python train.py --model="audio captioner" --dataset="drum patterns on synthesised drum kits" --train_examples=26041 --n_mels=40 --hop_length=160 --input="log_mel" --spec_augment=true --win_length=512 --tokenizer="word" --vocab_size=159 --encoder_arch="transformer" --encoder_norm="rmsnorm" --encoder_norm_position="pre" --encoder_activation="quick_gelu" --encoder_mlp_ratio=4 --encoder_head_dim=64 --encoder_fused_qkv=false --encoder_bias="all" --encoder_qk_norm=false --encoder_parallel_block=false --encoder_dropout=0.05 --encoder_inner_norm=false --encoder_subsampling=4 --encoder_layers=12 --encoder_width=256 --encoder_positions="learned" --fusion="cross_attention" --label_smoothing=0.1 --decoder_width=256 --decoder_layers=7 --decoder_norm="layernorm" --decoder_norm_position="pre" --decoder_activation="gelu" --decoder_mlp_ratio=4 --decoder_head_dim=32 --decoder_fused_qkv=false --decoder_bias="all" --decoder_qk_norm=false --decoder_parallel_block=false --decoder_inner_norm=false --decoder_positions="learned" --decoder_cross_attention_every=1 --decoder_tie_embeddings=false --init="kaiming_normal" --residual_init="zero_last" --optimizer="adamw" --learning_rate=0.0018 --beta1=0.9 --beta2=0.98 --eps=1e-08 --max_grad_norm=1.0 --ema_decay=0.995 --max_steps=13000 --batch_size=192 --epochs=95.8 --lr_schedule="wsd" --decay_fraction=0.2 --final_lr_fraction=0 --warmup_steps=2600 --weight_decay=0.2
Rows from block 8 of the audio encoder of a small audio captioner, named by matrix and row number. Rows with one number belong to one neuron. Each number is 128 + 32 x the weight over its row's rms, rounded and kept within 0 to 255. All counts start at 0. Numbers have three digits each.
After each neuron's rows are labels from the 100 clips, of 14976, where the neuron reaches its highest value: "responds to" is what is common among them. Only what is clearly more common there than usual is listed. The data: drum patterns on synthesised drum kits. In brackets: how many of the 100.
# fc1: MLP up (encoder.blocks.8.mlp.fc1.weight, 1024x256), inputs 0-127
# fc2: MLP down (encoder.blocks.8.mlp.fc2.weight, 256x1024, transposed), outputs 0-127

fc1.414:171100163099167081121107134131115168170117153148113131156082168093145175185160156135100153166177109138154179162126086118171106098178136149055150145151129118173060162111105158135109105065177120086174114129051153098098143142060058119093133132083105064193112099155157138118134112113190165123139151096142146103169145159155112132127102153052054088144100085150101133113186150108097121135144
fc2.414:113062118074078140137158141161133136114151134104098119169138176121053162155114165162110173093161127178118057084087133171101140150077120134096192126122171135095150142109174124126122164119120135142131106096170138104059134148147138123099166128071082139138135106187143146154080077136125111120152119103146116094102201082126169101063116148127150174117114132106145112105124134161166093082112
responds to: closed hi-hat (76); reverberation (73); text has "room" (73); text has "reverberant" (73)

fc1.397:169131080099118155176129130113090125145109175133161066142143111160170176100139095143110104139156129183078111074117129123134158105103116068150190127158145153093183126112161142137164146154125147116112062154146111099077116124119211156087124154177111083130163099133099107117139133202165154187127188170088138083138121136112145139140127146123143107144195088127112049113134165118080113181172
fc2.397:090111076123120098129150155131138135166115174148154142149155167142095082101131075134133134128148110139139168188075112138121100100107156082109125081103134118130186092096153112181129136130105193186177183118172067132146164197086101180114127093141101178154079179206130143093124108203133105144143180121151110072196149016158107071148190162150161143138177168113150153158130103164162112148104
responds to: thin (high-pass) (65); mains hum (60); high tom (51)

fc1.394:105136132208107120140183113076121099079144171112138203130082170166142124103101115163123150159158080173121126143144158073106104136188141108146108152124118172098071105110111121174117129102147172147191081148074116132164143118159178115086102179173183130083098159189131104022149142123054149165150167149070172080105122123100108100133083157102110160120179122174141113132131187121086050168150
fc2.394:084078091134109116156123104135129113115127126177097170107121103145073092093170136162163169108113191130125067123163141121185171131164070170132137059094153165173132086078226112060189138106155153161137122166108105126092124112092126067173203131107121135125069165124104182119104127143128114082034148156130112076181130103088100099083154154104093091177151111096140058107144108159175180130034
responds to: bossa nova (38); tempo: 160 to 170 bpm (38)

fc1.343:107186137119099100120105098132142067115181127109071086100163069086146124121112143200110164135130107093171125137114160124149106158110119161182112144068066081141133104168146060161160138185184143133114114148118121124117073086149166133130152127086131075142122194136079129048123084126108124077146106100144173147144133121110153153098147080169201135119107109133109123178057139138075166129117
fc2.343:149125171098182137183122155139130130096183143071135119143120098179174174196142144142133158097074136112112138121147151132112133105116161186172078154082098127169082071128170101148161123085124100180121148132156086131178108111148120115101091120161065150165077142116170147176171144123091107091150150183131106109083125082100176112173124195116166108152079149140120122161068094135156104117112
responds to: ride cymbal (70); white noise (66)

fc1.314:144185145122103093183088097114164110141199126068123128114177113126147176112136143199173156165149110057155126150133134124117131121141135201198103172105084123158116087098127096115188153139170179128112129123147127166156105159100171144097131095099125091120113197155137198070143145158114146144135065103103173089139157150069114171172143126161187142118126087112120123167108188152104124173108
fc2.314:150134116075188134197133204099103122146154125122111092178122078102159116215093112119125147093116128147119116108124162135108117151135186135148082138139087136129086157116121110210126123156135089160132145169119120132142155112174098095125148087175100104208069069117176106162155125058099110102168169181097126103077088088099135084168078151108099067090130152145088112154111112147147118084158
responds to: white noise (59); ride cymbal (46); pink noise (30)

fc1.526:147128217083095142092112108134129192135110163076162098102090143138147145073183189119091111139111148076125174144189107165186085100142116139094163138191108111132169135128192078107182116141084175135129129072128099192102122155162133106122072105106117145098150193118102169147138111142203143168080104132163074135116150163184162136167089062124110093157084123129154063094095098089183107121124
fc2.526:103079109121156130174157122156120031127101138135148160103122087199107166101023110114134121094107100215196140093132180052171123133137083133099112140088145164169133076155110142100094159137118122086128156141151135049140124111139098160109118095113133135043061099142132143122160135131060111169139144143111100104128149115104111108047142131132103145116147165130175151096197163158137136124122
responds to: shaker (78)

fc1.446:194159087134202087134102107107140134148192126139145140159169103100152156155082121083124176121161068153105133096111145108114117112161184137133123121129116117128068148123114124164120141076089113082098108136141138106142144140097142188100084151157165134121132103137144107086114139115171101112145094209090142079161138135139108163161173135114199157151165099142130135083186151124067134153133
fc2.446:155110144105163131143194110158115153141064110190152166149145114171113147146136124156140147105170105177134133118105094127084175151075051081084082091183137138112127127153122143127122130149129153091115130157182119046157108175120102123099087162131104172117201108150139065120081094097124111091170115196153055115087100176137178132126123125131202143182151111153171182092154081108147132164143
responds to: open hi-hat (81); closed hi-hat (73)

fc1.150:159128076127218166133141113153171145114157119082105185173168097089150089189104084182159087125178130134118109158129074146107154145152113165144153129181174151120144172086098179167116111064178110144175141078127122144089108169100108159160149184145130124169136161085150142171182165165165093142153204151133138167155147091118154105116117085180183075135095156137131167135125143143158114095119
fc2.150:169145116150112082092146103107123132117105084110100155110119114114112148143116077110096110126141134116119136147103124140168111126098093101125143154167099138201092111174106072151097107139097139090129094194108141205120093205120095099079173123160106058144119096172101107097155135102165141166071180079082063124097143050147156115105041155107139110100176180125089163104122131116074062066115
responds to: thin (high-pass) (68); white noise (28); pattern: four on the floor (27)

fc1.684:133138124109082141112130104147122128122170122108148191121124120085159079088142164172094086156216146156108101135115144157113075186140166108131183162162172133139100116145140164182088140165125196119117116114163112195161137166163173106155142098179152145085122159170189141066140139179158160117110135148063168148123117081088145104157077084186145145071131053079139082146106130114104128097145
fc2.684:131127208131056086111183159140131153099121096106138123066127169096076116089129170121127072153143123122103114155098150112082087148134102127160146172129125132127124124174081146062103110155090149163082189135113105153107113158195137140151133062156112101103107118188170183129145139123133161164115075118110096156150146124128146139142074106094127079116161107111141139162103146086106114064196
responds to: muffled (low-pass) (100); quiet level (63)

fc1.378:159100146147198121106140044134177101157160129096189118141145099140147183079133092122135194126124055087186162100127152095108064118169084157148145144177111099151126136167177146085148088162108142133124142165087094093137097166085113157176132173163122107129114166115080153053138123150142129182125094132154098141114197088109103097114112057075170094082137129153137130148101046133120105156145
fc2.378:105069124149090137109119184102086128164122143137150114133085123134144154086113086142073113143167188169125136121136145162133072128173133094098193115124115093110135111147165126174119073165060148163121113158139133138185201097136146160136112110138083100097166070114162122127091105111077113208185138147097131128097152062134112071090063163107115168113117127088101102091144111060146130161155
responds to: crash cymbal (74); white noise (49)

fc1.675:130112136142174100115115079093148115139157160066166117129143096105139130101085130112138179121110052080139128099147124084123063098150137189151119119198096128167099147169105091116187057175106152164123158129074066129157095162100101178167131151168144095070064168112124176086161110170143135174120041118142095104155174110111084107144089098116157110106135121156101177160100072129133028151112
fc2.675:130083130199088148095165168133083148132096167168157107154120181141123122106153134101075164150131143154137171117106136181099055109158124130104150109139113077133096114152182165198143093166043145128117132161083120142185173072112100148110113116160043114103127077107137100122070114095091131171178105145095095140124101121088114102134117159195180178119176146110135146104146122078159119175180
responds to: white noise (94)

fc1.292:129068127110117144122140113136124132112152124184151166129039170108132177110100129111057129133130113092142143117156092114138097124114132124133129053143185154139130113167173123121137115119113138084177076132139096138135130174108081131124095098140112062122056094129068144111124109117112167103087136138155083150117119150151148078123039115077049112122070119167166107104151072118189114132133
fc2.292:165135120162128147177199140129114149095132103110090142119147128184065118096114128077172083103046110132119135092142176163135134117128111138167117091131141130164116117118120119116151112092131071118128200108154162075118118149138161156125100086127149164158164138209102129168125125157121122113151110138078198098174150104178127119111211178105149105099190181140143140110143153149133136030143
responds to: clap (71); reverberation (64); text has "room" (64); text has "reverberant" (64)

fc1.738:128100127136150116192119125122104136125113114103146200134082127143144186143130140139105208133186182153133154212130087130091140182147188086116108146125150132121165205122167155141135180075146089145107120110095178101148109091133103140115143155141166142134102115121158074107224120163143134158082200201092099157091158142150121091133137067145136140132181114132149093094170119098082105168153
fc2.738:079121107140195151148100140110118111158164119176164231105142145127129142061132115150143144079154146159167157198166129129090135193177089052141067121123145111132126104159153091126108082099111114116117124146154100076187144130101153112163154153114099077163133112124103139125125116122103097132167063108213091062105117118114109115067102142121106116115073154124116142108152091112109198152151
responds to: bossa nova (100); tempo: 150 to 160 bpm (26)

fc1.307:130090081142163152177141131142076137158142133129164113120103111094143112148123174095084133137156113099185123121049099140121131126179123157128095092082117139156148175149171161094163098117126154073142075114120171083123113118109152121054107094081104078059096139117089173134173099105149164110119078141138130184108154156105109144129184045187117097099133165149109113142149089125159166154136
fc2.307:162154119156171147085152116133102143105169077107156155081129068062137107070122138109079135080154097140159091129096165114102096172155127093110119088139108112122154119135122129176090141134103123122149174131114168127129131071068101108091095117061079118097053121142122118109100170121115151127120114137189092135087111145149122085110168065153157137084092127127134100139151029167131155077166
responds to: thin (high-pass) (100); reverberation (63); text has "room" (63); text has "reverberant" (63)

fc1.443:140116103108164120119163112145128127145089065107120165137165125104139112154107097110185135101140118111139084141100124135129159121122075141105112111131113094119191155131151146092206129072099080145126164114079184137138064109139155119148089151108172157209078092126169120110182178105145100127136121176091114161101145132088111146113171055122182095107194125148137153154174151162119134118109
fc2.443:097133116125167104093149124138076132114176063121086183117135154136010059065097146135144135095099070123123132095102127144118103146144147133161105097118131152159140103063091145096100158107100128132125227138114153127174151067135135133166027100129136143128084121113198160175122119146113063095150111104142120129158085086141151136185187102113131137126150104130102138114163186140154126106148
responds to: thin (high-pass) (66); low tom (35)

fc1.84:126128155139171101191094111083104141128132154134085134186110154142140191164119117107091144135154112116122152091117117062113180078176104137137130110140147114196147131150104149191116128111124157095128136135136159136161159173128102155064105088149120064196105130116047176152105150137152115121086156182144167150197124157123112116091131130102072124194083051126103109125079130099150102071112
fc2.84:122144168113137107100159126173138143142147129120106109123206166092174154128124151124135143159122123107068143140104153106145158161086122138119081125105159127153116103132136034159161136160141141139130090104176135147117152132143105163215120085136110106099121180117085171071082059141106050118103126117183135075135153074126172055140128141111064127174115120133117105149115099115130160157098
responds to: open hi-hat (71)

fc1.488:141167163092154115158151134118094183150195169109184115180140140120152142162120151145105164147169186132147172156144109101101140107106141148146133131158144118171095174200114126129111078115110141125202113141086120130149081190139106102122126132164133118159088149096152160135134131129177148087078144142076167156097159069151159145147014176115126125120059115186118134158140138102121055125152
fc2.488:124106150174155175097161086166172127115074123165134157107147128159105158123143179128161100174109141111121083132116137163103174121096113102147105054126144161137130161139113081128150149166081091137103099113167139024070130155132149143125126128117182174148180087163141095098149140118133099153126123103119150185107154176145121147133190168097105118069134139099105120098102142081149146112111
responds to: closed hi-hat (64); white noise (51)

fc1.144:179125164174128110105171133141119162127178158134147142116128174126146091117119156111075180113141154149118129146176159150114141105197134183135138125133158152115091136180177117140115127119092127121175109143098159131204119184159137096156100107178129116120061110173138154121135114089149184125115146120089168120118147075161157077165022156144121148077095131169164102108151091168141102124153
fc2.144:076182137128117151169145197124155086122110128096144109099153119149089097142116130097150110105092110135120102113077130129127183103034108102148088095142139111086113155139078158083109163143144084119086160128140145040107158109108144161130169121125154161197155085161142146155119163115102142158147149159143197188139128167117137146067175196132156115113126149118125145109120130145134159062107
responds to: closed hi-hat (67); reverberation (66); text has "room" (66); text has "reverberant" (66)

fc1.676:110142077152118097116074108078122118201168116124173154095137134128150162077129093117145142155096118069054105123171144081094116133163137143146089134081078132038106097113090092159163127156134187084146116179116130108127099136139210086111132101123182096108165166176146131069144180098135134135057105153079125081066081123120096153105140140123163157152153126090157110158136130148124124154150
fc2.676:147137159110119101110213150112150142122117131140140058173098138100110113175094142091154150177151126137163158107157088086121130166113116092127165158165109133117141197129103096135158144133168099163173132170112138127165137181171054160087064085176135141162117062137123093180125089144124115176128130163139115117102174137104132090227119148092112098136132112113196142167143134089209098088118
responds to: march (32)

fc1.501:132079150167129080129104109114130108146140093174104123122114087139142170135106111157116170182103108115163137168127149119146127151157058096093156057024127125181132158143141075124094143151164110116158115161182176103092135188109089153124138084045148056147124069112048141138129104126114096145091142124193145083126141121187116111097095135099100135118098077120110137058123116167161135113090
fc2.501:115070181142114094052197128124179164111084083066109129111145180124146143098099138149159159136110068117078142105133207155190102089143153137050150098119125167146130179149092117084116081112103091176141098090140111099116097096195111147182121150119136120113129141152173132123155120120127128161145146105144087033114182046128088122154150069104113138131163176119176141110158125147175111189127
responds to: crash cymbal (90); closed hi-hat (67)

fc1.19:153109132146112113154106041124130088108169089143160111153139112124156113119118181106100146174193105112175093122165176101162102089142108130102138129187095207176101127160122096134146112134084086126138101147114173153163124117128101184168087164104181120098108061132113142041132131150152167094143158079131136141144142097142082137181142140080139175077125134177152107111140191164118145150093
fc2.19:121136170153112157095158142154145168118099163091152114095182178184151096149109178140170125173129160101109143158123083097089141045144113140125131138093109163147184175113047131107126083159151169189177103063101131097122163131151171136134122147089094135168114119118108149168123138099082119171125178066123142183124171142114144168158124126136137112149085101124116106177102095083167123165157
responds to: crash cymbal (100); rimshot (57)

fc1.729:097132156119139142120184108087134124155160089146144199093118137121157158113106130185143118123182102115084150117177069132127102144111164096188084116182105137117110112113148145118129086113117182130138046087135103094133124187158192069169061182150169136101120145159140152056185124142147196119116169167047172095142112174207094116146099113127131179145085090139177122152139147118154093130200
fc2.729:105090110142164072156158121142146156082074122105121138153115086180105116091154157162102173094097100173128146177127117115143125192156105107108141149083111177132145138122147138090127133118118103167143075119159094089102097099167110147112109108146123113097158114142170134162186148127079110158091142154125122110110167116144159124157155128072098106116196112124109191117168132096136070174110
responds to: ride cymbal (45); march (33); bossa nova (30)

fc1.620:089100144144108119122143128139161115087180059110124129131120120072155140179082144113140166148142094081153165165105078118139152113103142112142127149072113150110163089145109119101094138157129157097121124177138178111168112103098115134110191146055171172152107094156151132122234202064090126130128146079102146210066119127099116184132151109151152169089169114100165166163128196106133108113124
fc2.620:202148123085135093151138170116107092099122155088108121190167137108098121132074175106152132149105148123081053068191078131158112080082175176089144086142165171114114158153101148114135096139122126141160149099164114111116179110117100176161067062104110106073129154144124147182097100166122044080125081105164102169161184087115136079169132145128177106123115082088162137127143151106176125129083
responds to: bossa nova (67); shaker (66); tempo: 160 to 170 bpm (30)

fc1.22:150166078190129097169140106154108115080128141087153136115148176088157117106114148128106101135139016123125084071126136103149109139113130176119103098153159185146132121138142140132193137127168088126149137093113173130107101101121121196094103139102134122109115149161139160072184170138088156121165086156123157140122207092113116086107153081129181099094164103197153104147153115166132143074133
fc2.22:213121173123181092126137122150137086129130105101131115157149145136114237134131153095136130107119088063105132086146054087075133105150170134138078151129133116111142126104110146161082129149090060094119134128088148123151127137134111139145034104156112062124106125118124146126154156145131130107171131125141138123077075150181148070187163110184161097092069141103187120095153102155192194145155
responds to: thin (high-pass) (51)

fc1.666:116184099138109146132111121110144125143121103128118143114176112170142167151127113151156149133198096145159122202118167091080142140090103117172069157152124154171128071108135119114153123102145115079122139138085155108133169111113218096085112210079141086141103134131137150116180214105116120100151124154083104127071120175125132159116143076137145122156129128158130105115171154103096110107148
fc2.666:145162118151169131072173165150163086150145090133111146132128097154094102110095154051125135079042108145160140114154158142100146153085104149123135162159110099098183135116064107089139180116115072097085138097070094128149084110113072121172082064118118139164136112168196142115165111080156125138108134107068121131094107170097134165162165114100089148141157177113133142166174115154181123085177
responds to: bossa nova (40)

fc1.182:142148160050099100140053148078139171132139111098133087159133111145145133144175091105136123166169161110159143106153134102131120125133158126169113168130135113176122128154109123181192129123134150129173133111150104147192170097185133106089089138111105097109153135145083174095117135163130126155113112190116115113172112145128158166158091084129138118132132094160117127080083152084091123143116
fc2.182:063147130093148106108168149135162126142114164130132088111099152140000163100139104158125062120078115134125197118146103149050146104127114133119125129134122118083148063123127154100092158074111095138103148157109102080126179122151102089103084141136132163100141170088202133129114103118136115136189091150141160099129050122129144133180167112152168129154113171149108104129149102137178209117162
responds to: muffled (low-pass) (68)

fc1.309:136151158171119074147097102146163122173133129142094135120205192122146160158121125128144201127125085110124117148116121077107122133159129185169083162132135122180121100111089113145145160160101101154119150114081143099175154162099063145137130161120139108103067127117108185106147136132118115131125145071153156180179135112092081052132156087060128143147144109146114121176097092102080081088135
fc2.309:190110135170113115105141165188103116174134157150124121084208147124162136153110111129164149164170144146105122067099178158089153112106168125153154141138190132161106105141180106196157107168085120109100067207115144147171204136056144153133096107135086115150123097176113158073088119152116119161174132100118135119141144108081141056168120145132107158140130129150125098135165089073153164140162
responds to: white noise (94); quiet level (61)

fc1.749:159102113156121113094089122151069088081131123109105166176100141145145152073155094105091088124145107125092155145098091089179082156097144081107119134139151148162057159109111123115139113152082152111118125155140122181103122118101157158125207113180132103101183146059144101052130147132100124150146140136098069165117122147124122175129088186173127147119171154104130136138155168122069110161120
fc2.749:090181130122192133123124134139104124175141127146150126074127150124086216119152143157117131145102123190074184118158100142130123117186136131099140098115131137205103100181200175055098128145125172122116169118088116111155143082161155141138109173122113174111159177124117173111110095117118113114152076135141116148107108167149138123188133125114124155190086039190125177099144033077140125170123
responds to: snare (96); half-time (34)

fc1.53:170124151142108067112091107095105133149192145132114092141167081180134103112157115117142151171130160104163150101125136111161055133077077127114150127099095105143107134144212082139132105192108181156149175151120101163115078161123116124166120084155123088157152165107090122053104143125148096180122101131178119101138159065075100154116058117151156110133143118162134158119101121135080083139045
fc2.53:110067136137097121116125154103056146144064109200148150135139120150106103097138129111124127173162167205113183129098104122125117191149158143047109166091106121101131110144105111106141102165140105139138109134114153129136162112154128140157120093154133118083144110135145137104127123073119131109157153159097106095029121088125109126119141154110145164113131146120189165168167090138130138212130
responds to: text has "tom" (54); cowbell (39); white noise (34); pattern: five-four (26)

fc1.643:112162147116137093114154051157062119090212152118199141146113177093163143093127133159118110127143079150104130150128134098145097132147179122122137124161146085098175123132106136095133136105120167052103100120137137130144137153115126117146107137140202149088099182136160122084141180167139145141089117169096151127100151070091125185141111136146152126142121111139175058131125106156145162131160
fc2.643:122154186120068053114157124116106170135143068112132154120152193050131087092173131134134087162135086148095106105069109098114111166144113086137143182085129128109143132168102147142117120151082136116123166121137106139152113123215173154157147082116151157130130171203158160151163136132143109171089103164127132160128155122118156135074063119187161147123150099101181155154119124084096115089176
responds to: muffled (low-pass) (100); quiet level (100)

fc1.184:104109108084079106130058128141084156146092138202110138144110149127150167106157107195099075123139190125105224179164081125133090144073118111073099179077136135173126107142113176162128124172111156127172142173173091145137150157146145141146140175147106104122179170070093189098148101129175106093142176156184105139125109093132130134139059109143128085173106065162135165135120110065120049176126
fc2.184:094164138131130123099134150126131101119129100081146101081171125093086148109099155092179132116070140118073104106118107167126125097124186194133090075104159132117158129131146136093165137123206077186090196105088116082113109132123169115115159163117134159180147125115142154182110125113133126122191090111106182128114159122162139157121184131125166099116136154104085155160143119132152174116092
responds to: bossa nova (48)

fc1.741:085151108095072116172091094136108090127124125069164163099147156091151119122133159161149171178145103099136106123174063120112095132133090061166061172135125188149135113119122174154184149175174128126191127173176139180226143150137143085139140118088185151101037164169144135126131099135090163102157151104164167106149101086139098077143102107077170172099107141113215140156042088123128134123080
fc2.741:154060139150129136107085159112205132115103124126127161095174099153177074108088177100101138179158106084115105158140146135165139091169139119131146109157138115131098136178141105154123085161128146110181132143114152122102093146122135120097095156062095109066093055116115160114144085119142077156173147087170082152124122116107145122167107091115114158071076164122094063109117111142096051131172
responds to: snare (91); quiet level (59); clipping (52); text has "clipped" (52)

fc1.102:126051128115134103130121124122099134175114069112058120089112080188138126117157144157100170116161225123170185144117160138188146119084180114138157104098117121108072155139210112098130102108081161106128101094140114067096134167138131122133116128164127096153173130155094169097129081155146081123121072149121139139123129144094117102070130154142108134107130054141147094096102135085118123093102
fc2.102:130116069117150135093134123141149116110145106078068196097152111126195133073131106093077114111136121126121185129153158139207115115087135168065128134133116142185103118196150095114091144129060094121131099120116144171168112088131107132170084177130132142087090145142172156090167077150114119080126164122104127113104105085168155109129147130158121179131117166148168110138184135115147167165166
responds to: march (89); crash cymbal (42)

fc1.39:073043112094089087153095087144108109144113182170119122122158134092139152148132190176091158202126137149118120117097100127118150117126127098156151071095127163156127184172158129137140123175178089110153110135152181074172100137135175068099148084133150062114095101094158155137133157091100168135119088123172129155113117117117103101155135071155122104106096111107134081168104118164130139105080
fc2.39:125150145149089141129145178160168096060145108070124113052118087128141119171115099169127100067099063115081086059139155140156130144145146108138138147149118147174116063125136114122124144118086166208157166139141170170162134123134137184155048096067092121072150157175159184102135143162121132118167113102201091178122177058120140105135153129093148169097138183162110117135117098116105111124126
responds to: snare (83); reverberation (76); text has "room" (76); text has "reverberant" (76)

fc1.761:176114126162156072131093041135098074112187092107135161157102100140158149076122179147130138151156092079128088108156176095174124112142123141130124125189117186168118166151126122108138126129146112105135137147139171112137112127114125172152089126134199087092161146131122159061118124157139138136137158109158097099155155103171089086169151115072118164081173142156166099126143159173125149120080
fc2.761:090133161161152127062164129135180120143112166114201103084192138160138138144075172161191144171133146125098134122130073115098134065157145146121174136091065167136165191134057124078126097145155166178161094041091089062104154155133159146163117169085098133128149128092140169135125119110075118154130188097102140125112191119089101155164168109132167109157113101141121126168143111086150103206154
responds to: crash cymbal (100); ride cymbal (39)

fc1.513:161122087093146082114156057088087151123127077104080133158117078156154074135163125164099110120199113182106082166161152152178097136186122108114168132139120164155132110140167158139129165089140121138125138103166160148151161145122115104116095116119166134120165125123128124086107120080125130127147173125139145134099151110128116164156146039165112142109134079132122150088162191156132146158118
fc2.513:118109142157079140114136124100138139108137137109139090160139086117193124171104069139132118179136133176118143146155084154107076130158129125203138162202074170147080152122133174160221067104203092142114151071059136204131199122135156154124113163160120170155113141096170112067177127144137139113191126111061127155093122111098095099108132130116134090091117173151130189139128114122113102157167
responds to: open hi-hat (98); one drop (27)

fc1.519:130172206180151163188151143136109136086147140147171146186087162148146201123111146161095132152141152155119171148171099047129154141119110139165069156139098110089135092093114051122130190133130168112168099155108111129099147113117118176103094124116140113116170146130116125072128180123110145141127148086122159143151103152126139196087132172064101107121145117106131167084141174157117140133184
fc2.519:116152164156178158117168167184105122123168138143111145123083136115186118088197112132134113133131112152116153178170147130161141217113116136115134164142134089120080108105178055086117173144156139135064114162104120131127153062088107148116165181160123155165140171161137134111117164173149102111160143132183163112153111162149127068089133108093099092110167103135152115098152133136134210111152
responds to: clap (59); thin (high-pass) (48); clipping (38); text has "clipped" (38)

fc1.30:126179104119133152142093120071152116173206114122122152104078129150138192091096083140127114105161119109117134159128120122096083130135153095225036129097059095084137119101126136122116118155110132108126098123131110098067156190145207094099101162113158091150134170157123120077170200133161128159144139082118162102133118112172127134076103125150155145153119136083127131133102144133092107151186
fc2.30:087106136127185063130189136129122127163120123149188174150117148148044133109122114103184171174107127123128179097151105088135153142113105172134109137136161121082168236152102117110123147182117113143112130189105074100167124122129129125147129173211144142203128139182144096138134076105081101125135128153102171120118133173134144097126127117079130116131160104141164138136127096146156097097066
responds to: ride cymbal (50); tempo: 160 to 170 bpm (32)

fc1.157:133208118161127161123077107143150117120167066117100178111112117161155170124116145143107123190184095141167140126097148132160076157108148104184138147119100151154080071086184110118168139119201182093112098124179110120110140106094121173125094198098117103087147165187118157122160136128112127092132141193064147109122111187115139141145150162079157146160159094127146167098141130103043134089197
fc2.157:165121096103129184081129143189115113160103111093121142087128129152139058080173112151151105098095151144146153109102119172149119216189122141136123143097146164111129125073136099068113088147105112097172091122093124113168097056087161078146124135130119153113118154103171122132126171063160134159153155043099063094079101084120120107119115104188103113079142189092099088146201173112121190124162
responds to: shaker (67)

fc1.315:178046144131126104143113122050128142186158112082143135128084188116144088095152111136151218111111160112123073142181123149079129114130163119147120139123077182089138148158148138150136126167167099173161100177130122148160148158192162102160152107168212093127107143154123163146155180109101120180147121145124127106135131076178127084036068141110109110078151133107179164112096102163153108098056
fc2.315:158132115090181140119121133189156148126103167077165108098145163131146138120144235074117149109171126125108120124159089137064173069164208192128132134136222131092174187153172223096129124058196092159115137108093134099085128165123167082099127128131114168124151187091144155153084109130155085115179145137143175122122142130165154152108123097150160147157127136174168077092130125156183147100079
responds to: clap (100); march (62)

fc1.308:120128074134174152123191097170133133099163075106212157122161151100139120112122143164093140094191153116192121124122081153124126153108147130126118162139170087134147125151140135127103138055114111037119065118182104091124075138076112113085144156128162151085115126118157116113145129134139148153136158086077138116119144075198161122127112113148113161094132147146179123050155092139182157100163
fc2.308:184126150127126171138114176156127112076134164076122137135142111129042124180133154124072130140052126189117086081153153150141115103168130193058123114141125113155105065118125115112178159136127099146085147070069154150146122109138124232166101132133136173147108068132134140142116102139129142117130121150131097161093122128120119096154199164122162140117086134140128113129101078131129172125120
responds to: clap (56); ride cymbal (39); muffled (low-pass) (29); march (27)

fc1.234:139167121157105123174143111133102136121193153163133118140174131146153165106160107093127114153100098121126171125099159087120103126140074105079152131157157113205129112108118073165105144177058163141116119179146109181127163155144109153076122147136182083081170122174061104135155189131098179067111155110128160166123098103183182146174091186095162151129122165107117092133129137133099145137167
fc2.234:139153141102196176117170165142129154137175132070128139108121147111147069130136176155153140081137119130156103148165134164101124110091191164131122073184140104107172093097104109083109185073120108121129229109093159112161159062094138110134115151080115157119101125138172116165146129132079132099126076103112201173173163046132189135126157126150142158114088143085084109108155152153183164087161
responds to: closed hi-hat (79); half-time (71)

fc1.187:162120141153137102113159137139098137114117081112128146155122137101152124097141155127153151092106081070137109131087132104096116098121173153159085097130099177089194120061120130093154195108099124130153135109116181110149101049097164113157096151093187159139097124100178134124155197104097122153165123100048161143071117142101086174153175078091164172090204157141143128145172178162125112130127
fc2.187:094129100112171120097137134118167125114150139123109124149146087160058109088094135118121095137128125094085126067132125120151096130090177143160134112167161105124073105140105115136084115153108120116108133141186060113159170157119095171142063118118111117091167165150099147155088084214119038080138107119182113091169121077164178098167114185135133124168091098115161159100101122108187171120108
responds to: march (51); bossa nova (36)

fc1.364:116081168144084075144144077145119071113131097155091094135099102154154170093081104159101140157091082115196118113146175076217163074158061108159175061067119186176157133163179099100102112163152120091185114146147158103114077191130155143134088128072156122128123128164102149112146065147164111171138163111224106080095156138139102123138116137118125165074095119141164103069090132165114108089078
fc2.364:077125151172153146060168122091130160129123130097162160069115136142104114103118201125129129159151118126080196154160079145126088043162172181113135111116072153143148157130143130066113119122142184196130132098062084110143110130164091138165111176142105121098095167145137136125142149117080085143112115114099127099136143120126117124189164060155131101180166149118178147140158143096145131193164
responds to: crash cymbal (100)